A small image classifier, trained from scratch: norm layernorm, widths [96, 192, 384].
Rows from block 3 of a small image classifier, named by matrix and row number. Rows with one number belong to one neuron. Each number is 500 + 25 x the weight over its row's rms, rounded and kept within 0 to 999. All counts start at 0. Numbers have three digits each.
Before each neuron's rows are labels from the 100 images, of 14848, where the neuron reaches its highest value: "patch colour" is the nearest of a few named colours to the mean colour under the peak. Only what is clearly more common there than usual is listed. The data: dead-leaves pictures: piles of overlapping shapes.
# fc1: MLP up (model.blocks.3.mlp.fc1.weight, 768x192), inputs 96-191
# fc2: MLP down (model.blocks.3.mlp.fc2.weight, 192x768, transposed), outputs 96-191

patch colour: purple
fc1.367:553515510491494508527453520498489517501511516497539517509468482522500495491519517499466458459507500519513503512472483491488478537498520494520575522494456504504495520522499494494534503482511525522513508467539477481468463524514507488479470469503486493533446509509488440560509523507480478526
fc2.367:490520480445512551478490524534523471516469493508480497504504476488505498503504508477517498495524493509526484473523523477538538476490496498477548500495488513494482507503499468537547512506509481488507513524495519461490514483539492500524537489508513455456496483467511517492457511522535494479

patch colour: green
fc1.51:495519511450480487505460530558506498459512505469535523498456473544498491517470511508484490501467510476479492498470467516485449537509498516522500511490499440524480476490520460489467518545487518558512512497541501533536472485482479514487499486522472473524472519483548492505511529481482517487
fc2.51:504513557495485495510481489505531485477512479492414500459489460498500481444493512511517539566505523553473504557534520517493533512472483511483542490477497456483450436491498500513476556491574498481509463510509503475486485522527528499525460482512474525504510545482521524475489475508530554505

patch colour: blue
fc1.22:541530487473490490527491521509443480505509512476513528536479479521507445497502495549505491452488539519504521495514447541519535496494523485519499584513499501514485505454519513519515502486490505499500513524508484499514513524507496508494469484566472490502475536498486478521502523485466467501
fc2.22:496496493520485498510520513479517503460489459523510536532522518513466507482492479519479465517532486516490483561498471516499496523509511524526528479487520529499512528499491495492510474450490514454501474492481506524509502470507497501493510503527509529527542514531454444469493477488507468478

patch colour: grey
fc1.349:543541498480504461520526507571468512461503496519511498472494493482453498502433484552497463494557479520493532522495532513508472510492493496495456476440460503461509520461501520515512494499524531491535500489512507450491475541502498496489501491502501483505495482533529470479486533463490458565
fc2.349:507515495506515499484488442491509540485472470519482469563505474482533480523504508493504529554473484488511489524536467496469525464484514494495506527553529497469499523523460492527493519490513511496477553507492530487491524506485482515484561478539459485466490533463515493448476516536488496463

patch colour: green
fc1.578:491482495492506457542492547481499493495504513503518514496480520531503481482471507502469502473513530488538491459493505542514510470475518499505467484514505528468462511465477481493481520525495546465489504501529466474488472458527486497523477503500501487485456500500505511519508572474512471571
fc2.578:502460507477529513489469499503499495510504438494474483494482489558491522516545513494512405471497520500497478500487514511437466545504467480478573539499519483514510517515543509463535500487513481496506470486524499481524453491493466526492484493518493507497529505534491521545500524526491502498

patch colour: cyan
fc1.434:557521554495491478504498501495504487461515507479521520505464450543498508511475501499466477526479513473540493517521517477520461483455464539502493511467521529482473490507437450528482512528521516530526493513497489499505487517469506552508482481537472450529522507493536524500506497471500482530
fc2.434:513524480487452479526539498463499544502530539509504470495483532468472514512507488481528508509478494480504537528477530531500493518475511518482464480511478497493547498514479568497529507472499514486462497478504474478480491469543545477519474530510511525513519489487477515467548493480530484523

patch colour: brown; black
fc1.390:503500498491504499498516503571472490484562492494527506503502510584421517517518511550533416503501506551522538494482471532464472513562539514498487473516497499509472464475480484522480481487480483504494480486493493484455531515499466499492500516545522454497504500491497490478469521480485502489
fc2.390:481515492516519477496501462489463508511488481499528498528505475467472483511539495495510508477474455451537500488502504470573496448492509507479453530504503539512498507484479488532464494503510475489511470499498472518517514521497478535509517500506464514547528514515491485513535517458502508499

patch colour: orange; red
fc1.596:558500538484499447476464477514526522485495519488534515534495471529507526516530486511479510519522547476498500519548520522500474507492474495518503533499519495518517510477494510511526519538527505501524490470516521506484493502481523534496523459533452476537491533481528505491482491442455480506
fc2.596:492483490474526526496541480477504508532519520508497491492582484464535475488494455485500500532489458483462464495472472492508515514512505515501436512499472522512494530531437488505492521524474504513519465545470489532532540507512555447477504527532484531548499502515497507527550494515498522500

patch colour: blue
fc1.347:534517516480485462554485512552523518437461515498514542458500489488511472491512523489471474520509558536503508471502520463503515528478518511506483517493478527522526561489462514514446484507495534508538497495527474477511525479495479487472519470530494473526485491511537463515471530508509494555
fc2.347:482520449468527485481490494517520525459472461513518503517499546493451502530500533531508494499464501460494493450503539504548498522478513487441496551494528486457486525493530499517487534477529503516483496490527514507480501478516454541523495510555491483518473467455451502493511517537501469510

patch colour: orange; red
fc1.670:521485496483460442494475494548539541471527534490515489522469486531508480492484474518502496469518510544548558463509512503471507481471490523492501499498475512518492520510512524496496467544493471473547482481501481481505492489476503494514491479500510507510441504465506501501513501484480528512
fc2.670:532497439505514503487509480533489526513441551507544481518497465506484514478493466500495538551499458487485470525483460513485481496522471562496468485505536490475488486508468507479500494521476520520514483471475471512540497529465531518488526527515474517509465504465519510463508497452478471481

patch colour: brown
fc1.305:489489510457496469496499536524502512479465584493480510513494512498503496461483506510518484501468565484498565496488449534464506542511525494468514488464491516475502473436531500525484491564487491502538509492482446487462515497517488540541495487476496513510500494556513494502475501456489481498
fc2.305:511477510511540523497492464547523539497467463490460496465504489499541512506509507463499517540488457507477438469507505456513507478481480509508500518495486490528480538465497476504505498506530496474542453517488519537521514529499463511501528503519482500554491471499462525532481496499492556529

patch colour: black
fc1.464:526493522497470481493482474584536522477527550496495507521479526527451491489499502526518503528514538537498547498493492519515517515485503480518463553504499539457492504493503497514457490525476490464503465491508459514486501458490473487476515473566482494488491536501525490513467516472517461485
fc2.464:524507499465475523474530477505488519515532469460477510511465520483479456489517514494513506434508486537541521522493472464506504497511506510479478531481465557527524478513486484528552489481531479477513521532502505523461497518501503516527500499502530455552511450527491502515526472497502493539

patch colour: grey
fc1.75:527489507476440492529509548519490527494546516527529542526484474486497466489467511491502513477505462538503525525547436469447499493514542539464529517494513519462487492458476520528512492501495492524525506463514496485464495473541521506483462525477523532480501501489513488483454537475498541500
fc2.75:484542461520510464496508474514496478471467478519477535482526525499516448493489485508507546489464482486493544513515532523517517478485561487521482487497515481480498555482533523508476537506526527464452529516523472482516482444477510525529475514524489456533482459485484494510506504461496513489

patch colour: green
fc1.549:493512516473482475482444482526484499471517491499490530494503426492528490518501506470480464492505517517515505491548490514528482472527496489504516491544465512507500541500526528504526533526514531506533505485535453457522477482486494558487524469553486481524514481492541518477444497511499506476
fc2.549:511473543459526540512479452513487501470500515502514501519488487518460466485504508508480477502501502533541500489549464553479488493512513513480479541530512495496458490465508476496528514502490500519509525473511479508508517507485515531508540483527481517499433498447451478516516520518469519515

patch colour: cyan; blue
fc1.671:507511550489491513518468529514506511484505495518510563507492468525456489483487495534466464494508477521525512518517506469517526478478530501489518547472487501454499570466445469527466511518520544471502515489524493458525499508512491491502523453563480490504480482491517489460511531507491497499
fc2.671:461526480493495489485454507502480521457481546521515528541501498494558504478502519483457530480475524450484515451491486520510515513484541512463496466537493477486518519496474516505473498521482528496501503462534501556494509493508515497472520501497497473508456507480489497530476525499495533461

patch colour: green
fc1.736:496519497491469478524470446503505528473486491504486535521464500485485482516496551510471476479498545528510505477526495523496510455524537517471524497525482510500530526477526521493516495519534509484528467435556493435494462440510514534521497468481503522508490516546504533534470515472516522518
fc2.736:505487484497552555547485485479462522521506512513539510513495512473464473528506519482481506501454510465482527458533507500489516516477532505480523541488511538509492427505543530504459517510502512531489501533522478474476522497486487484476460492506475542533499535477487509546538505552506472500

patch colour: pink
fc1.58:504508500497490474493516487488526506459454507517511533496496428485481498477495483525479422485502479512517498528538505472494467538501515562494480459524507520520454515538509458547526506491514516531513541468510532521475493521484517547492502480537470443491473489531519488504497504470481535521
fc2.58:516502480477546497506487491513490499522509485488479518490466526482487519490552505509477480484514472499512539524516482458454499472503493523493466517451476506485531476474503483501507440522461493496542493513492537545480509533502500504491557514472512514573543494508503525457522489538464526538

patch colour: pink
fc1.136:523552497451466484547462475496472551465467513513503492572494505498525480524454497501491508506523496522529514503497468502531479496479492478468539510481483484527505538504494510512511542511505522484541491450541480480471489464491489494534545489522486507514462544488488470509508522483485549496
fc2.136:533463530499524513485490480504532520517497500482512493423505501486496544506539511496486485484515474477489457435528529430494491470507500476511509537469519495486513512514535543515519521528513472474470506543504499501518484533472505509514503459516460465531464469474522503501500511507473493500

patch colour: pink
fc1.720:533507489457481521539484485511513507478509504529507520520509477503512521558485469479478459500503487464499537503511527474464484483474457518491449514501511502487503511535473459508510528503517528518529508497535504486524485494490510519470505506503505519538502525507499520513515483527503549526
fc2.720:519502509492502525502510504512478517463490527537536476527523503483454489512579471475496486459513523522497497512491462520489491459508475468474495518517543508451457544502519486469486474509493514524509468493514502532528485499503496528523478516483490545515487529529497496503535505440487513506

patch colour: brown
fc1.310:504472493515463482494465501527472543513547492465490478500473505529524478520454518466458493522544482468490494506497498466533515531522485481460529511516510495497521519511504487506519500517525509453541493477516520435528493499492505491515509509507502477497513537538493530522513501513492510512
fc2.310:528488520503479489514505506537543469480505481511506502497463562515517509458510510546480476497523538520490492526459544525450481549515475522519509480486476471514538477495537505449548483466550517488503505493523479510469465502488478479519503512491522457537495494506512478512524490483474485532

patch colour: green
fc1.398:496497492485459529511481520516501517418554517504515490479495514538459514502473543508507512489489541462525497472493486516478503506505540541444539468478521464484448487487537497493504534532524514529565517504517505485489470462554491512511468506507507486499470502474495484562473487483520476501
fc2.398:490488482433533511504525523500484513450485509513521523465525444494513563520440481505508505534507506506493521469488491500508513520502527507497507442464499519498488515489508512508526475519497495503556530478483531546479511507486493482482487535492544480485526486488488483478521545499491491494

patch colour: red
fc1.610:534556485479505506503516482481463493496471508519577506489481473507492495475500503543522425483507479510508526487490465477464501504531484542508471501466508488485467507522485450513503519499501511547530520452489480529511491497487488551499513505474483486513481493518538486551512494476473553521
fc2.610:493496520547491511482515488467538553478502524508545497544506525475460482468575494499492528513510531528532532498493489508505503484514500473476510519476518511495455519515450467477475515434502512500501529462515532461478471515535493517532482498522478538513503491491449481515514501442500508497

patch colour: pink
fc1.224:492537489491467501524489494494512515463484506511482481486519468519510458520487494490506491489486532528526505506499502456493498472482544521475515527526482509507499509533431499530446498529511500528497498483545523496502495488491481561497485498505484432544452510561486514528491498511473515518
fc2.224:470484526482520492483467463565511497478513429519468516501521477482486523503539506519471474492501463503518506486532539507530516506489492500453503527457527521481464518518481489533502512499518511537521515486531510498507486509514503553488477490554498498535469449458472470509503520482505568507

patch colour: purple
fc1.229:507484452494483494574448481509475552487489476467499532475451526490516462481498507530467487487485478450511509500486475477478492535501504509519535509525481506535494489499485475532525495574496498520506472478511482502485506502466497523483494459534492505480495492491521495518506521498510521506
fc2.229:498492506515544487474504538515556485513515489498472464490508473514542473495532492450529507513497484527500459557495510447481493539507480546470504484468483472461491461513452465504485572517568481482489472514503491469496470500502532518520478509534492464552514496524530553512498487482543523506

patch colour: blue
fc1.429:485523545448494499525450483511503490507502515503502519523466488508495515505485519505502497513523481524514568442494491496504499492485476487529464506500500510476490471511513487503451528489496544496484540463491509509499541510494474534502532517505478457497515515482538478480531543482500547515
fc2.429:495499540518532511504475566492490450516498521484501522487498472532516517509510503511477476527497481503488447469496496534466477472504466501530558550528529521534482484506482481492518485501501487516505519506481506472530539586490543497498516490559477527504490491457457476491472490566473495514

patch colour: grey
fc1.707:536492553466483485506520535551521501438507505512521505489500460507464464511473496517507463514517491482492513514499527447480519506472495547490471537452509496454511549449469443521483485503511526527506518511505517465527517531492474503467485495536505473511452482504530486466452556473519471522
fc2.707:500512491499539475465497483506487543493493519509458493519514465523516510531465505474514465479469497470526510477524458502506513511513538469440500510469504466468526547534486468523520524524481486487515471484492465518544521497495454520511500498514454510552461505501500539475510544512470532474

patch colour: grey
fc1.476:553506504494458480534516489506511501487541490502522500538504510489429516522475493493492460471471508500524535504512447489541495460486510514517499554549496507495491516521513450494508518495507513490517506469540480463510476523483468512524525515501510466480493561480512492495516513509488524485
fc2.476:487505512464518516518475508454511469490518456489486512505495483511515493495450492505479456470507525510497529488472493504457502556480523478504541495469485489506501472533457502467506471491480507488503493489515506521495503501512523479496466512534498518477489496517506502497523519538510543527

patch colour: red
fc1.442:510490463497488472479487516548458562487507564481486486477481511525527510512531505500519484532510514531485523501487513469504500495496454510460535482506493479517482541476483474505473504564498467511532487492481511457495506491501507527498491480562491501521473521510519514519457502494493456474
fc2.442:535510536481554512479504498505447484478457482517485519514517498467506513486540500506516453472508492503505481453499521513460504468479452476517501539514529516532515503512509482522529470508503484527506461531485487527504526492492474527490507484505519551574492497498500497503499530518470486462

patch colour: red; orange
fc1.260:556476509516440474540482497514516548484527493497505485527472491524510475493497507492479491480507539489519510504502461517505486523492496510487518525503491448505493517469483504503510500482487508520559507472526488481473504494458480543472475507511494498490502514532532509545477510532473487524
fc2.260:507502507450476476494511550501485534481508484489436471511481491497526514488443482455471514494541510529505536492475515502444469528494507491489505482455506476534522527490515515479492508508511521465569522454531498480498450543503467502495531519482512488524499485490495486515509523533497533516

patch colour: grey
fc1.609:512535476481458505512479491474512503445502523487555540517454503505511464477520514535488468495534547505531508489509479476476496484473478525489536500494535540520468521519522489516503511508519491527491541486490518479485489472487497539526540473517506490507461511519542452537477502448523484539
fc2.609:502513485567515524517482538554480485517489486488513471483475501512541511461476512497460493490494467512535511557507483525499511482493502509517483448484459508502514516466508486507481509537477516478526488459509489511515477530491512530506548487462471492489504478505519526444511499538464538510

patch colour: blue
fc1.328:515490536478498453477476505523495506515507494499495485533442525475458517519495514492479517460510505526497563489560510511457478489498521486468466523469539516472538540520528532474532522494518516472539512480501454447497477476500467512484518461498520530507467506518480493496486522506500475541
fc2.328:548520538512474461499489495484546506516505505526474480524464495532489478509478515508433487530500519524506512528510512501495482485464483511489504495494477471496531458475495494490527498495523537480487521496550489483461466530495488522493529496545460445487499514493515523484481475524448537527

patch colour: brown
fc1.114:483495473460498500514539453473502488505494519499542505492507497505442495476530500513538450453546535502509512499474436500489468529495479487511525504495500530528478481529486487489522498486496511498510476513499469531514524451501458521513483520514473493520526504510503492473439522451502469536
fc2.114:487537463549477455481525515524490516508467504496500514484490481534534492470499502525503531514469490480469491543495526527507474487488492459536502462507515471545523540480465454510501502522513483467477490495491502437478495503480484512502507486562552499466486518472483532492507509519475501478

patch colour: brown
fc1.468:497489504517472516505507487509517545509533524488485487532509500551497514460487505511509506513524491521554503464486446506512483488523520497502535522515508483449494469539466483507487468484484498513509498493501475522483534494456461572489481502586495518492491512478496489463503534506465522486
fc2.468:503527484489468459510503459451490475481514481502529494528519438486519469543528470504510480514507509503489487528477516533510491462483486535474494478495506495517487522404479507494462490531499478490504534509477493543543504484523551492507487516464505445506504483498498525520479502491503484512

patch colour: black
fc1.169:569533535508480502491462494573479509483527514484520512505464509547475487526509510553546486511486503490512492486507474529483499509521511523502559518519491490513505484489503472549497478524524470481525469491477491480482505537506527503532488484478497472530493511513490542503536498441478508500
fc2.169:493544467489543470501500489511476489502486522505496513502486479502502477491444493532483514499507494483549514480513520479519520500489511473547495459506501442515487517500512463531452477539486509487521501486500490522492532509461488534537526496547487522481474493466501498492562488505454536492

patch colour: black
fc1.303:521522508507512486508473498525485492455484571499502529460467501550511508476504521552532489484458527498504515479493504535487502501474472510504487506498509466514454481510462490523478481485515499484518495482532449543501507507512512520524495503505448475561504492499486510483492513501484538478
fc2.303:498498506510481489504519490445495473457524506498496513547497522463439477505492500500517506494488496491494553537485496533486479512480527456497469479495531531499552473525535560493510529448532506497472484521493503475489499505523494513491494500507514516473489564531542461548538511531526439486

patch colour: purple
fc1.0:481488502501496514522500447476482538492529515509499499511473509476475531492503508526483484460505532480517547485561488521465517480507514562445514496487501510499510470487517474485509473558523517444500493487495495483513510487502536504518527517522474497494496533507495523490464518487534519499
fc2.0:466458448519528532528464501491514528502480487519506483474504530499495513484547519497466475545515507474482473471510513506477518508480491521485514475493496469536497504433532470491514473541517497502489504524516540474480520499533485492433544505554513523500520496494463522498491528510497498532

patch colour: red
fc1.419:535532519473494492498480472507512519498525515474520488499460509522490495488479459531497442482546527523537563509498483539516480518500487473527526569476504485495506504519486524498473490484482506474552530468501462509523524509467473528530527509523478511513491479518483463522492511426462522515
fc2.419:518482467468495517493500457513516525523437479513509522530511489494471535522539486516482520536490455526459442531543544480487483505484461524480476494460547528524510543495500519515536528538537517488513482489494514520511486495472499535498543512546513507502496495439468485488472500506468505526

patch colour: purple
fc1.449:508502521502541472499448497479460541457527535489481490505447488537512493508451516512458472446522524511547560463511468494506484503426517474494502521468485470509510518494529482522498470538493522507563499494529479517507506498491466526510510500500481504522445476534542494526506509503473503542
fc2.449:550521517482478535517485508480487473452476529486472504499465473492487492466491503510491487532524563499532476514483508496480457520495503503514525453510520496485481521514512533460543537480508516469564515479538513518462429456485461528512470498499511543509503482538478503516510507476493516484

patch colour: cyan; blue
fc1.387:533497573489532508488463519481512494492512549490489503470498482504519507494515537519468476491494476518494516512503523453520543489442489478459530527429482490429468519494472477545457498497509510470510499479535495500504510470508495479497490483518442499537456465509504503488461521504494528519
fc2.387:479524487487434479505495513507509533491540534488524505527504491502468477494459501472505500499506481503511507495473501521565477502516509513460517504497506494507520482514513508488450526493465510523475485479478445496523518500509523495451500519524528541495538567525498491509515519487509505485

patch colour: red
fc1.506:498515521492502470492470484495494515467521513461505505517487514539465480501437504521524448502479520510481533486509477483505495498489500496506477514481521530460509486501515504479465499542482475542518507521482512508475491527451482560500474500491513498505475532554522509513529490515479484567
fc2.506:519483490520456491476537479504504537490491485499477496457514506498500521452534496426513496502567444530517469492539501487521478500503553508490469516498505532509513513509501465491548503519526520477513500465496541475498484550517514508511482513489499460500525479521503496490479496535528508531

patch colour: brown
fc1.431:523526477478516509475498533512468539477518504506542521519447490485506461468515491533522474456493509513551525493516467474462512533482538492497539476494477502500511495475505474480456478484477499507512517517524475506491498485498496516513456460507521470503464458490518513534463529472481472461
fc2.431:513516469522410427507539590448500514482479484500497510514471508474487487499494496494495542518473484535517490537507491487542479502490515493480451463497547499513494541487473519517474529506495508515509508503499482477504479527490534533522467488505528550526497517512483496494546463467521519493

patch colour: purple
fc1.526:482507492488479490542505459465523515468484508490501561516465489489484504470509495496477463512507495574510536511534435477470519479498487560524504465479503505505451470523491438505509485480471512509522502497487500525534527459506481524515536523481509498548484484494546506476475485463507545493
fc2.526:479475517497479508505469555513497530462503511498494513521495493510512537482472504498488501536505501489480505508504460469501494512492487447521508466460514484463509518500537474483551519537520517504548482515533532442498491516518510505528497484550528516479484486501513490472481532469504466486